config = dict(
    arch='resnext',
    model='audio embedding model',
    dataset='struck, bounced, scraped and rolled objects made by modal synthesis',
    train_examples=78125,
    gain_aug_db=10,
    noise_aug=0.002,
    time_shift_ms=50,
    n_mels=64,
    hop_length=160,
    input='log_mel',
    spec_augment=True,
    win_length=512,
    targets=['striker'],
    num_classes=2,
    embedding_dim=64,
    norm='batchnorm',
    activation='hardswish',
    depths=[2, 4, 4],
    kernel_size=3,
    stem='deep',
    avg_pool_shortcut=False,
    widths=[128, 256, 512],
    am_softmax_margin=0.1,
    am_softmax_scale=30,
    init='torch_default',
    residual_init='scaled_by_depth',
    optimizer='nadamw',
    lr=0.0032,
    beta1=0.9,
    beta2=0.95,
    eps=1e-10,
    grad_clip=1.0,
    steps=12900,
    batch_size=256,
    epochs=42.3,
    lr_schedule='wsd',
    decay_fraction=0.4,
    final_lr_fraction=0.1,
    warmup_steps=640,
    weight_decay=0.03,
)
Rows from block 2 of a small audio embedding model, named by matrix and row number. Rows with one number belong to one channel. Each number is 128 + 24 x the weight over its row's rms, rounded and kept within 0 to 255. All counts start at 0. Numbers have three digits each.
After each channel's rows are labels from the 100 clips, of 14848, where the channel reaches its highest value: "strongest on" is what is common among them. Only what is clearly more common there than usual is listed. The data: struck, bounced, scraped and rolled objects made by modal synthesis. In brackets: how many of the 100.
# convs1: grouped (4 groups) 3x3 conv, stride 2 (model.blocks.2.convs.1.weight, 128x32x3x3, each kernel summed), inputs within the group 0-31
# convs2: expand pointwise conv (model.blocks.2.convs.2.weight, 256x128x1x1, transposed), outputs 0-85

convs1.86:143161136116151160106177138185108132120094158122118132123097145109110098111122073132135137143122
convs2.86:117131102148129108126119125144142138147096134102118082130132115149170113128137129092092109136116133142168130128169159151146158118117134148144106090127131119150151119094087149128129124077153082084147136141103115167136148146123143130135151112123117061168130114
strongest on: striker: soft (89); small (77); clipping (30); text has "clipped" (30)

convs1.11:129109116122135126123139107097117131102137155105120138147145104103109116061078119116138067107116
convs2.11:107138133120160117135120133158075146154148114153123123117109081045153096083176087117102157124093109128098124154120128147162146142128145085145149132111086101145078133132106106134144139086091113110130101116106112138082129105128167134126171130151182127124107112
strongest on: clamped rod (57)

convs1.88:144162105152132130127105093141103095152120137122119150135137147127111130113092054119084145120101
convs2.88:139095126122110134172129144166139130127107127130153111138144144146138105166151125116126107136133149133123119102152162137150128121106112136095097138145129097177136105139122096113093143131147133097127112119102121175093187167105145147101117092130105150192152136
strongest on: striker: soft (99); repeated hits (64)

convs1.23:106108107128142134134152112121118159137126118168121134137133126111110102127148149087041131089119
convs2.23:152128098122103141110131131149133123157140045160126127166135145133129132078139167120096110148147167159154080135133115142153125145133160161122122086147161178127156158130144132120118157136119153144137138181109129159131129111117131131116087121144123125117149158
strongest on: striker: soft (96); small (69); clipping (29); text has "clipped" (29)

convs1.81:126119112105176156126099116145136118159111102149123152106099099139126102131109129168188108096117
convs2.81:122177106149109141172124102134141097126099147121146094083127136126131110145118124104139153106124102115091108099073108085113126138095128110104112129153117091143130129103123088098157102094140112124115127107108110124170100129104117127109121103095107117109104113
strongest on: membrane (69); size: large (65); steel-like damping (58)

convs1.59:156112113120121113172080085113151137115107168130125098110090116097159123158108119112111111119103
convs2.59:135123159107160158141156144136136107160153100150122151116174151110153148084139135112137129166149162180140071130147131108167112104181188176135163124162127168126141151180128148137107120145095126141125122162121138147114134095135165153132139136132119146086103130
strongest on: small (96); striker: soft (86)

convs1.117:079100127135109146101116146112129090151144154163134145124120131143145155133149084153156121178158
convs2.117:110142118088145092120104083141084136122041126106090092109112133101108107120142132116133178095109066115102138071117140112123159177093123125125107139080092137125109139120125084124126121119122112140126141109144079051111117128140141100146142089144110125116108101
strongest on: small (81); clamped rod (37)

convs1.73:121091096088136133103104107137097102134099098139094141116108109112122080106090134157153105116126
convs2.73:148182104135143123157142100100134122122117146115134115093130143121126117150072134131135145117124104125115132093084104082120093139108090116111119117114133107128132138097113093085138116112153101115113129113120113121168091127119074082130079124117113109099077117
strongest on: size: large (74); membrane (60); steel-like damping (51)

convs1.17:093096092079143115134148118126112142122119114162149140145129132066088098130130127101113111099108
convs2.17:157139128165104170142149110150141149121129146160133133134122157130108144116132190151136127144171156186129154136116118120111114124144163182139133166167164153093170105126121125119129164164115130155107134157110121116122141129091146140101116145127102169118129119
strongest on: thin (high-pass) (72)

convs1.35:093119113114106121084132112121094161090134103140103114142121130110092116119137173106090168099137
convs2.35:087119143111144119169192095100098145112130133129180116142143117133135084107111164131122158101101121135129135098098101114141127113102119180124132112097129179145097119113159135171106132170100148168151072119132181135119098100142127129125115143154098094093081116
strongest on: hard striker (99); large (62); action: repeated hits (45)

convs1.98:113082138122117127111100117099117101089157127141150105129066119149140144092155099107134134141161
convs2.98:141143096107171111140164118103132099100109158077151120104134158167127120151109123092163126129133113110108126091116134095118107126128093112103135126095103095145127124116082076096092114099141089096103122103164090105109135148125100091136110070109104133149097094
strongest on: steel-like damping (57)

convs1.55:084122129150152142101136100123107081139088104138153144129124099145104146110106092093149096154117
convs2.55:117094121093148140091127071103126156123074125078117129117111109137096128153134144087150152122123079079131140125125148136127131125120089144125119132088143118113108125081120102130089161097136125138125131119181104131098148146140125084123132106153141116151133137
strongest on: large (61); clipping (35); text has "clipped" (35); string (33)

convs1.46:113139128140137152151099107143125101072121147147086126104115125129107134178144106069143145141136
convs2.46:201135125135114151116136099174114149129130096116112105138123150125091139093162146127111149126157129131127108167118115167142119135122122144143102113112169124110154140131124137128148162129104132128119118179145142125120106099100128097139076148149122130123117163
strongest on: hard striker (99); large (69); shape: membrane (33)

convs1.66:145152102103148136110118102150116105180090118149117152114106128125129086114074139165139100120126
convs2.66:165170095143143137176161130156129109125109147132156103138130196144111078161101131099165152166143131120111127107100107103131113123122127112098133109147137128145148125128134094090168121111131136093129100106134127133132115140129127121094096128126113121133114131
strongest on: striker: hard (80); steel-like damping (64); membrane (55)

convs1.41:094130130145149157086139110137099097132101092142144147140119111159107162094102098084137109147111
convs2.41:130110137096146141116101110119118136127078122085112108146134111145110132156148146092144144122118068085142134140126143150121127121100091140125119121083135134145110132087156124137097171100137179121118125120176120123116141140121118096124134106165132119151159169
strongest on: hard striker (89); membrane (30)

convs1.69:146143116104130146105124121158097119146062109135110146094101117100134069108114147155133109119134
convs2.69:170188094167133121170158114125126113124118138124148117112127161126134101146087133103152130138125111115118125132120112108104107135128090107139132148128132107122135115112101074078147100107119100106124118098152095115144115124132082077117098106108127125139123108
strongest on: size: large (67); steel-like damping (63); membrane (41)

convs1.67:139123133095132148116069140146111131154087082125112131100090091121129078128124135143141112100130
convs2.67:132179108206125137164131119123121126115109143142147104082131135121146119130088133138129128126115098110110139129096106099116111137120081130153140150130129100119128105102103083100168105109132072110126143090120086124151116126122080110140125108091146102121102085
strongest on: thin (high-pass) (76); repeated hits (40)

convs1.18:108111130146129117091105138147152123137094116145130163125118101127144132143142167123040138126147
convs2.18:145111140135104137078115131162123120126121047139093099156132156117129141098157122113071113121145143158160093141161125171131151130114153133118126102131156133079146163136160163157140124119123149127160136165130139136130117118116146132177125141145126095123140170
strongest on: membrane (40)

convs1.70:106102141097117126118085150125120132121109071112123127087087069124126117138131141130132096100105
convs2.70:134169135196125140156134129129108131109121130154137124082135130110160152110081141156127125127110102092135145134097105102123107141124081120176143166116132107121118102115101089105149113121121064124105151091109094111151128107114085106141135122102148104102078083
strongest on: hard striker (85); repeated hits (49)

convs1.68:121089139073122135140164138148115140161113114131137154120140140147079110157157102170127116150161
convs2.68:131130123115130101151129143133130127127148154183173157160124164154103126130145141155176121141127103140103144143086115122145117116169152138147161158145099139127130136135155130136165119129110143166113146125124164105155109105158162153095154186151157116129140143
strongest on: repeated hits (58); thin (high-pass) (46)

convs1.77:145112102085127178145114108148133106117141136133120159146118128149106142144098058140165107121131
convs2.77:114143140123122117137106129167140124114114133113100111141171105152163138155154120138098141138112119097191116139174186164129159128111103127118099105125143145146138130117117164145152125128179087127145169123088141157173150153140156143134150161129109080149114131
strongest on: striker: soft (95); small (71)

convs1.90:175126118108131105149119123113133118167126079136111146091107074152097141145122116147145119118084
convs2.90:141144119118132122142116148144124132117149139166173158171133151162111116132135140147150137136112094131115121129075107115147124139154144102147158129131113136127121126128167091110176115145120149144110160093125167092171113106181157157086150164135164107106113149
strongest on: repeated hits (64); thin (high-pass) (39)

convs1.119:101118156095094146141128158099167106131101151120115131108140089147112147131125054118119122127139
convs2.119:128129108080134110100095090139096112161064106083093108146143137133118134128159117105123154094104115114142116116146151154099185184087119119145107124086116129112114185115126104124142136116133125135148132124174098107110135142104132059136125093150109105147145138
strongest on: clamped rod (30)

convs1.114:117116134107121126105118099183110141103121104099130120118123137101111102097123114067085162107111
convs2.114:115120155124124152124147093167137141120154144151130161136126167122078153115141158141128088143157163185109175169144123150108143104159155146149127154130137141104159090098143136131152129159078149126114111160104141092124160126120145139129138159107112144135148134
strongest on: hard striker (97); rolling (48); shape: ring (38)

convs1.47:135127123132083083117124142124125136122136125122105130113154168101128087107166154110104180094159
convs2.47:108132133108123126148133136176076142142113123152151090115109099080139098139173101120113158091082118132100128156144148158189145150100124099135123127095087110187071127104127117119140133084143124123141079111151115146091159149136159133124140103147150097162121117
strongest on: striker: soft (93); small (71)

convs1.5:108160135138111129094109096102165142102121159149128178123124130133143146121095143103062125114126
convs2.5:105130157113128108091164124097130112096125131117128132110137104119187117116120132174152161139133156126134116134099115130112132101150123129113103163142110157116122104190133150177123085161113116196108102122162187124125095122114135143131118148117092180112078124
strongest on: clamped rod (56); thin (high-pass) (40)

convs1.113:119094105155142100086129138103156094098117099108131130118119122085142138101116108073098141136106
convs2.113:153111146126133153169179113153154146094124136139140137149107166158102146152161162109134110146161135152132143174138157150121099099139113147116121149134160142129165073126138134132131125135123159119125148142125166131118149142130111135126099130104105148151131145
strongest on: repeated hits (46); clamped rod (45)

convs1.127:129118110140134123113112102168115119099121132085127116126145113091142111090126116077106159094077
convs2.127:108127156114163175109130127139134146113138138152141166164101140099108142109130151129118119182144163170121157123121115105156125110170161143187160126146117126128144076124178096113108133126094159122122125177118157150127124108163147160115130105108122114118106176
strongest on: striker: soft (89); repeated hits (57)

convs1.32:127130112126097130112115107141124131059126141138071093129112112119117132148129118099079160094125
convs2.32:128148107121101133114116110157118083196146082136116098169145148133143121112144145141101151099120138176132080165140118190115151148109148129126121109132155184097132166124139159172180127151114139153138106115133139126143135118110151129147097145132123114109154129
strongest on: small (80); repeated hits (56)

convs1.13:100153109136145144125126125126129126141128147142125138143147112113121118137152163120023156116131
convs2.13:147133118117109136088111118173124123148131055134121105163165143135140126089161131110089112117123149131166069156143134173113152149117141129148135100123146134113141160124136143136150136120119134119153112152121118137138115116119144110127125124164132112125149150
strongest on: hard striker (98); repeated hits (42)

convs1.92:147114113095127117118087113122122111175099074127113131091087086133123087120102140126128113115121
convs2.92:119171087157146123151150120108130123120114132125131129092121144121125114134060157165129136138112095132116124110107094082099094135127085129139148141129123130097130112095119091093154099147137090121097136088102118097143101140144065078144095121092140096123093099
strongest on: membrane (67); size: large (66); steel-like damping (55)

convs1.43:128159134154106127075106141154115150125138090158115169133118144146117127091163154100112146115166
convs2.43:148130139131143162139083141156073143148105119143139094162124117108147125120160100113125167070076131153118118149130152151148162161111154094110151108113135135162070164082140140145132122111133141109113127098143122135117155120179165152131161119138166118137150118
strongest on: clipping (41); text has "clipped" (41)

convs1.116:082132139123109136118116131134144104125170136171151120078105098117116156118176086135149136131154
convs2.116:100162106149160102111127117120093121108087104119130102122120095097089110126108139130150158133097101097087073090095117092118120142147120114129148109108110121127102124125144084100141132131109093132118127116128107126092081129185130147112116087107149107125102103
strongest on: size: small (64); steel-like damping (50); clipping (39); text has "clipped" (39)

convs1.105:107113115103137083128122130138087132108143107140140128118062102122136107081161123094116164116126
convs2.105:120170117154172147134132101130104109149147113100124133124141157112108115102094114173157135129124148146116112166121113132099108115170150107206178144127123148117116155127158105110159120189070079103120095131156115134111099083179110129116133138152140161106101091
strongest on: clamped rod (39)

convs1.7:083122088104101098117145114122114138116067084147125132105098142091120131138125133097138135113096
convs2.7:121116109142158096135123134102181099094134147140128161079113125150157123159113131135179137157127140107155107123116109092097100123152105145098134150151165121097140137160087118117092138142175096137126146123122113115150126129103105129113110120122096143114102105
strongest on: large (83); membrane (64); glass-like damping (42)

convs1.79:128116118138099096133125098115135115129157147104137116168162167130095152121141105094062134144146
convs2.79:107093088126106087115128140129151120135118131114138126148103153140118091153138153139115104156148149144076161108174129132122146119142157163131117134159107135107150126121145157138115135154118141112125103163125133144072151192121150115097109124118141159185198127
strongest on: striker: soft (94); repeated hits (58)

convs1.112:094145127112209137150112107142101138144153135128129127142112139122187110136136149157121143147103
convs2.112:120162154150113087134166128166126104122134145124100080134163085132156153125154146102074104117094104111150112138138135142206138106122139151144123070111142126173115129099128127109132141107161122128126130115091145148154130098156146143134132101129139109132112146
strongest on: small (94); striker: soft (92)

convs1.28:159098161148125122170076151161132118122161106110150118139101143170148130112114084125153125125126
convs2.28:117151117153153128090121103094109164115138152117140150112133141126118167126098110134132089124097104133117181137118129119113092108124114119157134152089104101107101140122082096097134133114138082110091164100105089120148135124122080097117129130159133123151118057
strongest on: clamped rod (44); thin (high-pass) (33)

convs1.87:128125138108121145124066148145131136137105075119130129086082076133129100139131136138138105099110
convs2.87:128168121199121144162132127120124115103121139147139116078127128125154141115092133149134129128115098094121132119094105101125110140124082122165135164130127108121120109111101094104151102125126072123118149086105083123157106115119088114146126113092151115109095076
strongest on: hard striker (95); repeated hits (60)

convs1.56:129109131137076097136096143106140137143145142136133105111122142093129083136144130132066158081131
convs2.56:126103147096161150121076142153078133144130116146128106132126116050147117139161115110110125123090130163131123158140146148160158145122160108117159117116074137171055126117135137147146090093121133107126116117134116143119154126163172150132163130115170125130144118
strongest on: medium (93); striker: soft (87)

convs1.110:091137135069091154144165125173123146111114146118129128109106110129107101116115116113108144076135
convs2.110:128108178108146124145136123169132118138164124140151166174200110162110176151183147093127109123103117133193145155146123168141155121111121110127136083122133131128132137083125109141158140109132147140142129107101130104152117156119151130092146144131132131159148131
strongest on: clamped rod (84); small (62)

convs1.37:122120167131139165155164112134183117095114145115102082162145132134097137175131132125122141139118
convs2.37:150136139122129107117171077135120125123115091099130092129104124117112100098110147128077156101121144139131094150126120134161123140103124155112076066105122168136137097123152142129138100146096125136141102138137159149105108097124113109118096129112104082101099131
strongest on: steel-like damping (54); membrane (52); action: repeated hits (43)

convs1.83:158171113105153148130116108169139119180110126151139156130116130149146092135094154177140108126133
convs2.83:141146114154089125180159138170130101142099146134173079153126177135137093150137119108160142141148146115115121138117134140133126135122128116096107143154124115137140123150139098119148118121123123109136113097145145150105123130104143131115107105132090149139128129
strongest on: repeated hits (51); membrane (33)

convs1.34:147112104113127125171077091113154135110103163121121091104097107099150118162111117110120102119104
convs2.34:139133151110142171130138140145125107184154105132108135124183173126140129080151135140136135127147169183108086144136125121132119104145189151130148134157126163119147165161119148138132107165087121142133123153108122128129130077096173155106140149161112153073124131
strongest on: white noise (31); thin (high-pass) (29)

convs1.42:105119126132150145105123118129109100148114090137156152131082127145124155086097105077165098148116
convs2.42:114097131119094132121102145130129148093101118147146131135096111140105112172147116111110107113100089056128108114129155138151152115108060129092119119093092112136092107094138142144111142088126144115099125085150097141085160154118145156111165120130159098158143092
strongest on: striker: soft (92); large (62); clipping (29); text has "clipped" (29)

convs1.121:120104134141122128141100120114110094082138128145142104108073097145135164067154120113135127139155
convs2.121:154167103139188127135143123120104091112118127111129118094126162153118125134101118096171137131136136120115089113107117099086102140135097102099146123112113098113133135144093081092123117110112091115105114115187109102110091101130104107107115099122108152114065099
strongest on: steel-like damping (73); membrane (36)

convs1.27:123144122112181136122071130144126092159149156097151135174141106116131131150152114130117142116170
convs2.27:126127162121149134125111082133077157131144131113137142109188101111107146084139110123144115138109106099115129152107102148102132110143112100114137161088104086097128113140116132158149128097068111152087092110174131099136084104145143105097115153166114131124124110
strongest on: hard striker (89); clamped rod (66)

convs1.4:095113120141126123141151117120135158125097121168124142126144132123125108130137159108034138097120
convs2.4:159128111144096142085109130151141121166135047155115118155126158126137126088140147133081120140149167187160074140142127143145142147135172153143118098151168165111159168133136152141134151125121135143150134185113129161131112113108141138152103128136130126114142157
strongest on: small (93); striker: soft (88)

convs1.38:163149125113096112143140112146154159088134157118074137139135134135147113146170147113097158101159
convs2.38:120135131101105181132068122156094127193121101134120094148127129087098115131147097119106137070099138156107114163145146158148151149100158114122126111119126144123096147074134139157163102118111128122116132093119115138115166137151164154124155133128144086123144112
strongest on: small (85); striker: soft (82)

convs1.29:109098122124101089107157129097125156101082117167119158085125095104108120115105113108133130112100
convs2.29:111092138134145135181168137135136089105104135164151146113143134109177138118136118119163119139134121133114106099114130084146112092140142124114150144160108113126117079148130113102100097141112120109091152146101127115136133088145138150101148106089133160079089129
strongest on: membrane (34); clipping (28); text has "clipped" (28)